A small image flow-matching model, trained from scratch: soap at rate 0.0018, 48750 training examples.
Rows from block 6 of a small image flow-matching model, named by matrix and row number. Rows with one number belong to one neuron. Each number is 128 + 32 x the weight over its row's rms, rounded and kept within 0 to 255. All counts start at 0. Numbers have three digits each.
After each neuron's rows are labels from the 100 images, of 14848 (inputs lightly noised), where the neuron reaches its highest value: "strongest on" is what is common among them. Only what is clearly more common there than usual is listed. The data: pictures of board games with random positions, seen at a slant. In brackets: how many of the 100, against the usual share in percent.
# fc1: MLP up (model.blocks.6.mlp.fc1.weight, 1536x256), inputs 128-255
# fc2: MLP down (model.blocks.6.mlp.fc2.weight, 256x1536, transposed), outputs 128-255

fc1.455:099152164168086099065088126139070123140121070102091115185112123132084063158155106089152098172095218081098118106146142150128102087086154176153150069100122154157137194151122171136106124130156139153109153184137068128117157086118089153157079081109155177177105097152104086098114111189119100180098087118156175075108134137142153088084075126127127103133091119141083088127115167122091116095118
fc2.455:195180109181076162169209164113167107142119145136192075155125045174166110227159114145140087129133072137118133146124085119132103108178131070125152120104057138091136135148129172122100119099130159089136099180129164128053126141149175141129100084103154037175082086085156117115120124115137104147148075139120116119110069151126125100132113106154110190109098101081082156150127106113094085142116
strongest on: nearly full (70 vs 33.9); digit grid (53 vs 16.4)

fc1.277:157134082134127120097110134094128097144123178185085167115148114170049155144107119152199130146111127094094154184106098137144153083086075107118110097142135101098153153131082098081118183088073130141107154168047127113158120118158082124140156120117088138129125118150117095083108082175165121113140160122107100142114118181170150085204130162129114081164148126116138047183141139131168093083190
fc2.277:115140155128046107117136150172121095115125150239131111152089122116107124148155142154150100130150124171159137154176134139127128124070040117136113090118072124144066169092097164083112179144155129117100117106158131149166132114161122125101119117153138125129130130171149097108118136121138137127137171130167162097135203107092146123106136076099133078170106100137098082120145109131160150089133
strongest on: stones on a line grid (64 vs 16.8)

fc1.197:107114107126126107113158122127097138065129178140064161094136146125159163182151187116091114084114128106144101098132092150133073090134090056172160095152151151107112105136082180140076109119102149100125144101113108137118114049107078151157142093117158159170111134127138200138129123149068097096117124156116103133121168149143111099118167100147090117109098130116154123133123124195133068067055
fc2.197:153149149163130103120107153127182154084134060109130110087142099146151171129132128113161155138165130167138119148081131128113126175152126112126167178141102119108147174120140133184115148123097137141120133141114156150044128072123203153170150116127154118196121122134142189106118152075255128093109118070126091126105110098162148089172067108081175117139119135087171155192142084175134086104092
strongest on: discs in an upright rack (37 vs 16.3)

fc1.644:102056125138156153098198058120113160116162113158124129157120140108112126141166145168143147155088111137090134136109170119191181111170125132132104105179134171138119159123130076121108125115093091107134180128096185107104091157121154119064124136164156171140115157134128135179174115161127166113072159194156124176070114133144111106081108152108137128131092149140073120159119143113050117158172
fc2.644:168177111118139153130041174132171084113083111204149128092123128142069108143141149108136096103102138159107133139141136125126159107126181102145111134140139173184089122176134187090106116087112097086097086153113110107125177139146132119108120114137134094121067089130101112122151112169149129066192215072141115171101084138095137115151116155179093144101170125174041184144108154051103123144156
strongest on: draughts (41 vs 16.6); discs on a green board (36 vs 16.9)

fc1.589:189102122149120120183115105075128088078151142120168143121149124119077137118087139149130086092103128112154163166138120095148128062150168118124049079131111112113150120190081079142143140109114153119146078101118185132138091120098167146198181118146175135128157157190157163091128224215133113175120164117120122121115175114156132140170168091085174107128171084163128136159071136156132078096131
fc2.589:046108097143115117110129150107105145069108117160130142157131133103136109137092107086123142184173110145174163102162136137119110084125136132146068191130146078150119089144182153157134143126122082136155157138139103111179141113122078134202160147122167106139169150065093180211151224083083142160196195155113132091112142142182108124074139145100106110136103108119142171184100150109136127115128
strongest on: stones on a line grid (79 vs 16.8)

fc1.721:100094114131146138110139122133108058105170081134120151166174161139109148113129166102091205103154109149108111134066164090093119096115102110126109143174125130117129133165125103145160068117107124139154168171145092129146128143099120170179136124138105105114135190087114152190155119141205102149136129090090121107179121104132135118093103123081145111128128203162100109146118156126080057055162
fc2.721:179116176112129134097157128092114196104074173139104112092182095148115125119091078151147062140114121126054080134201183128157090125123069122178108107165193134123144112107113158116141164162157124134108099166107185108144116143092140092126126162114093117089155122174127145123162144072094089134143137170114145085142113137146120153148132107119110111172176176132096142140140161103089109085094
strongest on: digit grid (93 vs 16.4)

fc1.365:139098089186151093151145150146139085192126103112162109177112094175105107095115177085092107148085101109138158154142171213125147137113144092151138197161122092114066162136104122087128089103159131081139144128175087101135152158092075094081141076139131117069118106088138097062122138118093167078174080076137145133118105196165163184120129084189068102097106093131095110143126121087117157102118
fc2.365:138155174197161117093110102165167180150102141166104134136133187123122121114135127184153112137122169109115166142121206105113132146139154087143143085176128125111125156111134149112115111150128069170137138189152117134151087120129189114071128084084135192115117164122141135184111089125206158102133089164111122121128140141156095163112110135103162137148123095149069155126211100050114080135150
strongest on: nearly full (68 vs 33.9)

fc1.259:123127102127135130100121115109109106137129112113177143118108109148158252137138133128125100141092156076131112133130116112136126089213066095141118121136135142017065220096151196145103150119177168144083126152112154169145121112113140122130138119138139128108126005127166097127144118174174122124090152123093153198148045126130118104100119071125158122098102155124114200147152144165117150124141
fc2.259:146110187132162141120144131073154107143091133130101124144185116149136153112132086106147153142058107054106096129131160104088119143142139199112104117182155131128138085104078117146116000142122160111156128179071062183056175132145124118116141096117141125124117114130024093122129122098077085133155162160174150155160109144141133133073134078143078201113149158135113048165157159142142166134137
strongest on: digit grid (71 vs 16.4)

fc1.26:116201164207128071144123108100158099103080140092117074138105092096161086113111145176171132154100119139147138106141176138136097159156104146173134110167159119194141081157113113088070128104114146080110129140144103115196137104156169130109107123122131158122147123113217134096135075157200083145137111099128151072107148059160101063167144182138118156141125120178137151166146114119166133115097
fc2.26:156110111183119108084120110125074122113171133108188148108107143110119141090118138148099117132144060126130166140169127131130140158127177117126194104163171101116148079177153121153125106096150116148121085120179123107159213128178057114175143033150114092138145079108147099166109127180106172147168171138146138113091140178107095078136155180112137128090144157128149144130152107137155140134145
strongest on: nearly full (60 vs 33.9); discs on a green board (48 vs 16.9)

fc1.297:155171095161096154127156110169115071088174125143148123126096068114088147126128136093123092141149119110141119125172112127102183124155137143132097152075170100161104098150126147119110123076141060095153072172143112170158103137136071166147151104120161173075115124159121124047134096116171145051135088145123160155181176125144106123035130106124106131141056144143129172138100159098147133068132
fc2.297:086186107191096146110090111129123157080099131175094144124114179109134102122132102149116127158098113127118128136084125154138123143118116079116082143130086120128151101141155108192128139062058099155116182208171141071188117169151153108153166064124176118139100127093161065234120099119058128115123125089111119147155172123164167103153148129097180162134130131112124122149075103107136123142132
strongest on: draughts (92 vs 16.6)

fc1.281:089079119134088132120114129110148157154176108167163113143097064130133129171153149080129130115099086136196176159162060070159108140101138172178091095145104086104057117151096134115144126110187014057154103107170137127176123164160125115188110201187121119099124125095132169169146144094106146128153076164132087197116159099155155145110130150142073153119125126112094174162083122119101098148134
fc2.281:131196090137109162146136161120094109192110136108084091142167078081123133176112180122155115150175150147193180092138081194148086148145123098076123146157132138107193095169110152123167157120078049202112164121142158068190140131171066142158096190137112121115088153092107172084146116118187127135157063196085110178115137140165058107085115132108179147120144135153113164149087088129090127146123
strongest on: draughts (97 vs 16.6)

fc1.680:169114117140154110047140091116121146116145139107089110112171175072115094123112093135122111110107111137177108188130167169074063080109127113179191075137083117112129134131091133121140118116154112104208134047142082123162144163129139090148189132125100104152138120141143126044147129157135098154130156118144130146112155114153094160146092097154129102215119111122113136082077136145093104144172
fc2.680:180093105115170186159117119133166127149185121125151102134136087125117147090134116152104199090130110113163022113079181137130089087128112137143188164152134138129110148163193106134156096104085129167063125060124181139074130117122133140162086128186116113123167126147113161176115176097122100105119192114124142132160137127100153106102071148102126113132113083141098147132202136187167111154115
strongest on: draughts (100 vs 16.6)

fc1.43:115130009127128121149163138125146179191153132141173065142149169108080212134193101151130091131100120082089127122095095086136138102057183103135130159123080120127131076138147095051116187168162134160093157141127161153134145129120137141152169131156155141152139158155129124120119103151119165111129143122114115150096113114172211152124138190132106117186141176194146141094152059095165169201092
fc2.43:115041228076104154094118089115102170088107112150122171148083174119119140146163139102185130108156130122120095126094135192157144104126226139184094152122051098096106121160062082119123109133164102082142105094166135140146156102177147142125104124123135054154086109167171173145120098170129101132117154122151136134117147169155150072134166135123131132107085166116170116091108145159157131144121
strongest on: stones on a line grid (90 vs 16.8); nearly full (65 vs 33.9)

fc1.38:158115163141119134126116183148133108163106101066097080204132112151121094137158173160123125129114154121169126174140180103095137148159159120157109078130096128133154098151100185150118175158163132085101102159153092121138158120151087107166153117157062160162095169161137150168146113103124140102141129182156156141160166106153116097175072153180125141085058148140086122127101142125197074184156
fc2.38:102135089157180178117135160159112124140183178098147137125106156121148108093159077148131165144096139112152109088121146143107086182128115130123143225081169067138137087086123065160163109128126080091104169122170168104142148104142183101147135147110080121147084141085109141138174086159143118073143074080141167103176138175137111131123138183105151134159195142107069093175103114144088126174157
strongest on: discs on a green board (59 vs 16.9)

fc1.566:120186137123135110142118136105106131129089118122171135145038069121052137092129195115079121150127104116157150156141106165101106137111107109197165174121149156150122139104062142115130137079143160135112127126153110114119174157113072078167076194095109193105115139145149112159122161161173079050139048040092179144120128188182097180097102163098101110148126122079154129098077143127118161098114
fc2.566:141144155127151154094191104135215190114103153111104126134135117132101154110199154131169139117174173134105129146151125123150172145094131092077134115107094141142120115143135128102147142098084094137141133135161101099211176162128200166117074203146061134071176161151132093071068097108159105128059162111157179084185100094172126192155114131138104125091146116144062106135149126130093126093096
strongest on: discs in an upright rack (73 vs 16.3)

fc1.568:084145103088102156115085132117137111115054147125136115138147165162127129175094157130091122088134135151088136072099093171176121127144157151161103140125108124149138165113166148117205133081120109115107155115131153100087086136106196138104135091143105140122124152105099057209129114165139204165095146187136119137130137176149093164059148183139168105136121090128177140148135100102118111116176
fc2.568:168127120072102167129137120122132119116190104113131144097109074182111102117143085090206137153148123142114180200155110077123118124147154126079097095137104113142098126108099092131197132084111109135125115134190122163130178103103085105107130070110101101091107153132131108044119082124121181153133162083154114117089078118179143194141099172130147111166136101130196131184181099126097099121172
strongest on: discs on a green board (66 vs 16.9)

fc1.256:074176122110132111101170160173124103054024198132079148145093137109158112115123147100089097110135120176036127039083169128163120148156157163132117096144119132098173112110149195103153107114117148109151093170073168138150144164147133158110147149096114144142139084137143093195084119145118126114117160076102092126181143134136083132109031103140140070114104143137121126156110141175101162111107
fc2.256:190152141109077077127152123157117054152160130115177092120104125130121123112183140127150136143091161101092145133155072072149076149189158124074160207165116072138099124124108110114086130105171183145118102173055103145131066165096137063108135109135112097148164073054080116098134115079146143097099177178140092168161145143109186147134178146113086091134115131177158120135133141198076135129107
strongest on: draughts (73 vs 16.6)

fc1.552:097129131126154111118146156174109088089112128089118144119143102147109142193104119151139146204089152234140116134140116143110126142157056124140118112127124137218097153098145131142135134163117117105123143131093153125089101116124138146110128149099146130122105151115083101104139124213110152114121109082159112161142078121167127107038127122111135193062116089122128051203154124087083135132146
fc2.552:107104091121118102115130059106161133109153120186176115135067120118172118105160138089103111128037097162146131100115131105128098122060102090150123111163159113097189135085111102148151113174136108152133120153096136164153148114143108159126152158120136165099086186123111165156104092121169119098097116215148113068083152089166131128028060145161062118124122116116126173112180102170091127148098
strongest on: digit grid (90 vs 16.4); nearly full (63 vs 33.9)

fc1.304:101167105152093107111167106118109156151069148084118116109128114117170204064100127126151123078223124102150103094073152152163068110107052083112108108139086118090102181120139068136110216109132082094123098109119149088127118101146130139117161132124121195152155109157120159111124118160101128109095123124104151137107033081099140166136112128128113132157073109129105205169066123173175148138154
fc2.304:148092136108078117124134136106117119095167150195115163159146158096179095244089119161121102125124154118137051145152148065156129107166152130136152164103145110177124139123150165158140098123177129130068162075132126129151116066140068115175161128140123068088177093090157074112124120127151168115078186110071137146103120153129150139160089103031153139173166126153115122024141132100150158090149
strongest on: draughts (47 vs 16.6)

fc1.167:109149120112130097116168067123135128145146126176126135090142124114137137155131139216141137132146219176127168161167126158075074165125124034175184146138137071123113109177110133168184080143132100136072180115179142130098129120119161207131151123089111161149106134132161087135137134122124123145090138165105103174169081143155165136116061097143159105155144095093155097117135073151222096128157
fc2.167:106116160235118156110140127142119134116146149119101154118147167198124124103096141187175138173136188140116098094117119126140135091076151171079126135103115143075078105131137161111135120138148155153148173145088151091141162166112147141134126058143117135118165213127120148191148045141113123135110068156134125139085142159119147142092113093107172110130152201178128127116121078123062095130067
strongest on: digit grid (76 vs 16.4)

fc1.720:141119083132117176106094137088132095052125155133118085176133150102177137204119156156136124062110124094127096138065131155135134160109114135140124113145113102255074040154161205188163149131139138120113143117131142131167109108155118112132151092132136106166104077121125114110111138150135125160117109133091143148129141127176119103110098143139105190148118114129162156128127103091163142144131
fc2.720:082141126122101176118133093108124177093115126060112148099117099098157033093157144101139140107151105161086127116178146105048108067140130064144126155096129128024104132114074158185144099111129100097140113118108104144140121089147151146092129061127113125154088117103124135148137100154116128143134152136110146123123058142165142082089102140094120074063091136153197179168140106120146134152146
strongest on: digit grid (77 vs 16.4)

fc1.709:134141118138118101135162113154159134103196134135077115122176121131124132154076175111102152122139109173207142077114119134098107159130131105158169120131097134110116179083128150095150125116092128118129113110162112112078150148150110149144143131000165093067122126136141191208150099145138134124077090083121143153104108084135171149098140083084091155162164144113054086132147193192106199114110
fc2.709:089163159159121117118104119161086166106102134188144117144166147107121180105075074158142150102129158126198129177143118102134122138136148097105214142190142130107115107155151114154127135190200130168113114131137149175126116181167146089134121114243174140112152129122132137071136098123143101107188115174082124159153130182170116123090082091168133094113084087169055154111153200161126182107086
strongest on: nearly full (64 vs 33.9); draughts (45 vs 16.6)

fc1.82:128109158090125099180055152114068171110137138095098139073117077118110087128213143137155152144116153081100093177144146134150155155140059132114079129134125172099172144189089142172137143136132129123123086071099180135163063149133196147144107110102165108136159097121142122113146182110106092176044141165139159091124154093128093150118087106094123155095127083152098094149169138115175128144154
fc2.82:123138149089117105075200116108152118090141116124148121093136148109091142085226109090076102062161093179126101067128122085175107164155048096132118112120101180120067149148151148198125162190128187152172118100098109070104186140136103144140127163179151160139181093151105130144131189132221096151195136101134146106104130168125122172150135105146130162124147095082091140136167129138168136135179
strongest on: nearly full (64 vs 33.9); noughts and crosses (57 vs 16.9)

fc1.400:124134138134079154156103098135211110095106131150124078080123126167152165182196185171144117122134155109090155205100136116112149122143096109081183110155160174105129138130115112111211149154120160125121128140112119119148127108172131097089118139121190138166102131180114071148138088185099117163170120112153103143102122193144164119130076103117118131147086175167145093138128151109076151125150
fc2.400:149078163110057120126164133166059155127104105150112164107115055183141170175181086121146160097120079149119132084098170165119181173132134108179182140141195165108141107102128101125203101165159133128170158106129096156165122087178159156106136150160197128159127170085144088125111098088105143122112139116124124096133121096123040124118179094168144104113157159104110064139139142173145145144131
strongest on: noughts and crosses (79 vs 16.9)

fc1.658:160138152120130175159105169086152127097109156126130136129087069127122161185133125084089137155102137096182129135156114114161116116173177126144162131114112139103174148213127141186147124107117173219102145067100080102100105193060167135102159154087145091122135140111133115159171127089181146180108071126077123090116167121083102140094088150156144079114076134123083117136035156086124158108155
fc2.658:111109136128152152123157116132122149142126083147122103167129137140166107146134144136137100072148122145150137176137130143157104081099128102118118137135144120141127150146140153153182159086167165069160150105056130177134096159037077150129183090132101146127161134103086149069094095148119128119146097145159121062119132136117143165111166137122098129142151115191126117133111181127090146103147
strongest on: noughts and crosses (79 vs 16.9)

fc1.132:098116124207108188072102117103087141131131136084169099105081098178122144099071057138144120128132172128168119130156131134121137118123056100118163118097104145095128110083108168101136178176135155111096086096083096113097131113098088135064155114153090137133145155126116132167179114161173109173114118141125159124126103123118125150183116123144121153126163125044104117078089170138120156123103
fc2.132:159158193212126154121166115175156142090176142120113122141123140127134095070112086131134140135140116192143125098144079145129113134142132161153089131099117140053105137150130093144135130139140211138179148127087123152032129118095164124145157137148109136102170135114173151084165151103151122172136165126128137053145078161148067150139114160059102113183124123159138128164132131102166154125102
strongest on: second side has more (74 vs 45.5); nearly full (69 vs 33.9); discs on a green board (68 vs 16.9)

fc1.636:133126095121135098086063107059113095144114087139094175159120070095130116186125116107106167152118103171118098094153144069117141117142161161094097072087072145142109157104170165117109163102144146131086110148074110082095135129051136103067111162126121149164121171065120073134164111087157092141145129166111099131185121117142066118112138125110124128117156133164168081102109164168150095134154
fc2.636:111118136150136094098146108085162091125215101127170101139143179087029149113081132134133109147110145151159091156120119146154128126090134115139106140068127128131113154157098104122103135131153088146146156163052158103126076154072121147096122131151131103159117123144128127132151112173129108162118212138137143110137146181202191150148112123144150150106120111096160117129098174120126119132144
strongest on: stones on a line grid (49 vs 16.8)

fc1.672:071154133152110120165092073119099136117174102038155071108131117147172119111169114120052206158144097166126138127130116167063108167104167097144188104140080141172139109125115196185085074107102119159100088182114110123145154101069133109133219148224146068148120079129119113138128128119115120109107097073102113208176140117122082122130107136136137146148166119146088146111139140188100165139133
fc2.672:174138122117145128093152104155141125123097136127092176089110118118141083183198171114166064137066109119152147153127125138072099162121157092155146171160123135129166125071091090176109165116111137111162162160105141154184105116131122153112237155054142185156097050172131101096107111108119131118158148204122125158165120132097186162140163126114115101124076094082106103144125165144108177166123
strongest on: draughts (81 vs 16.6)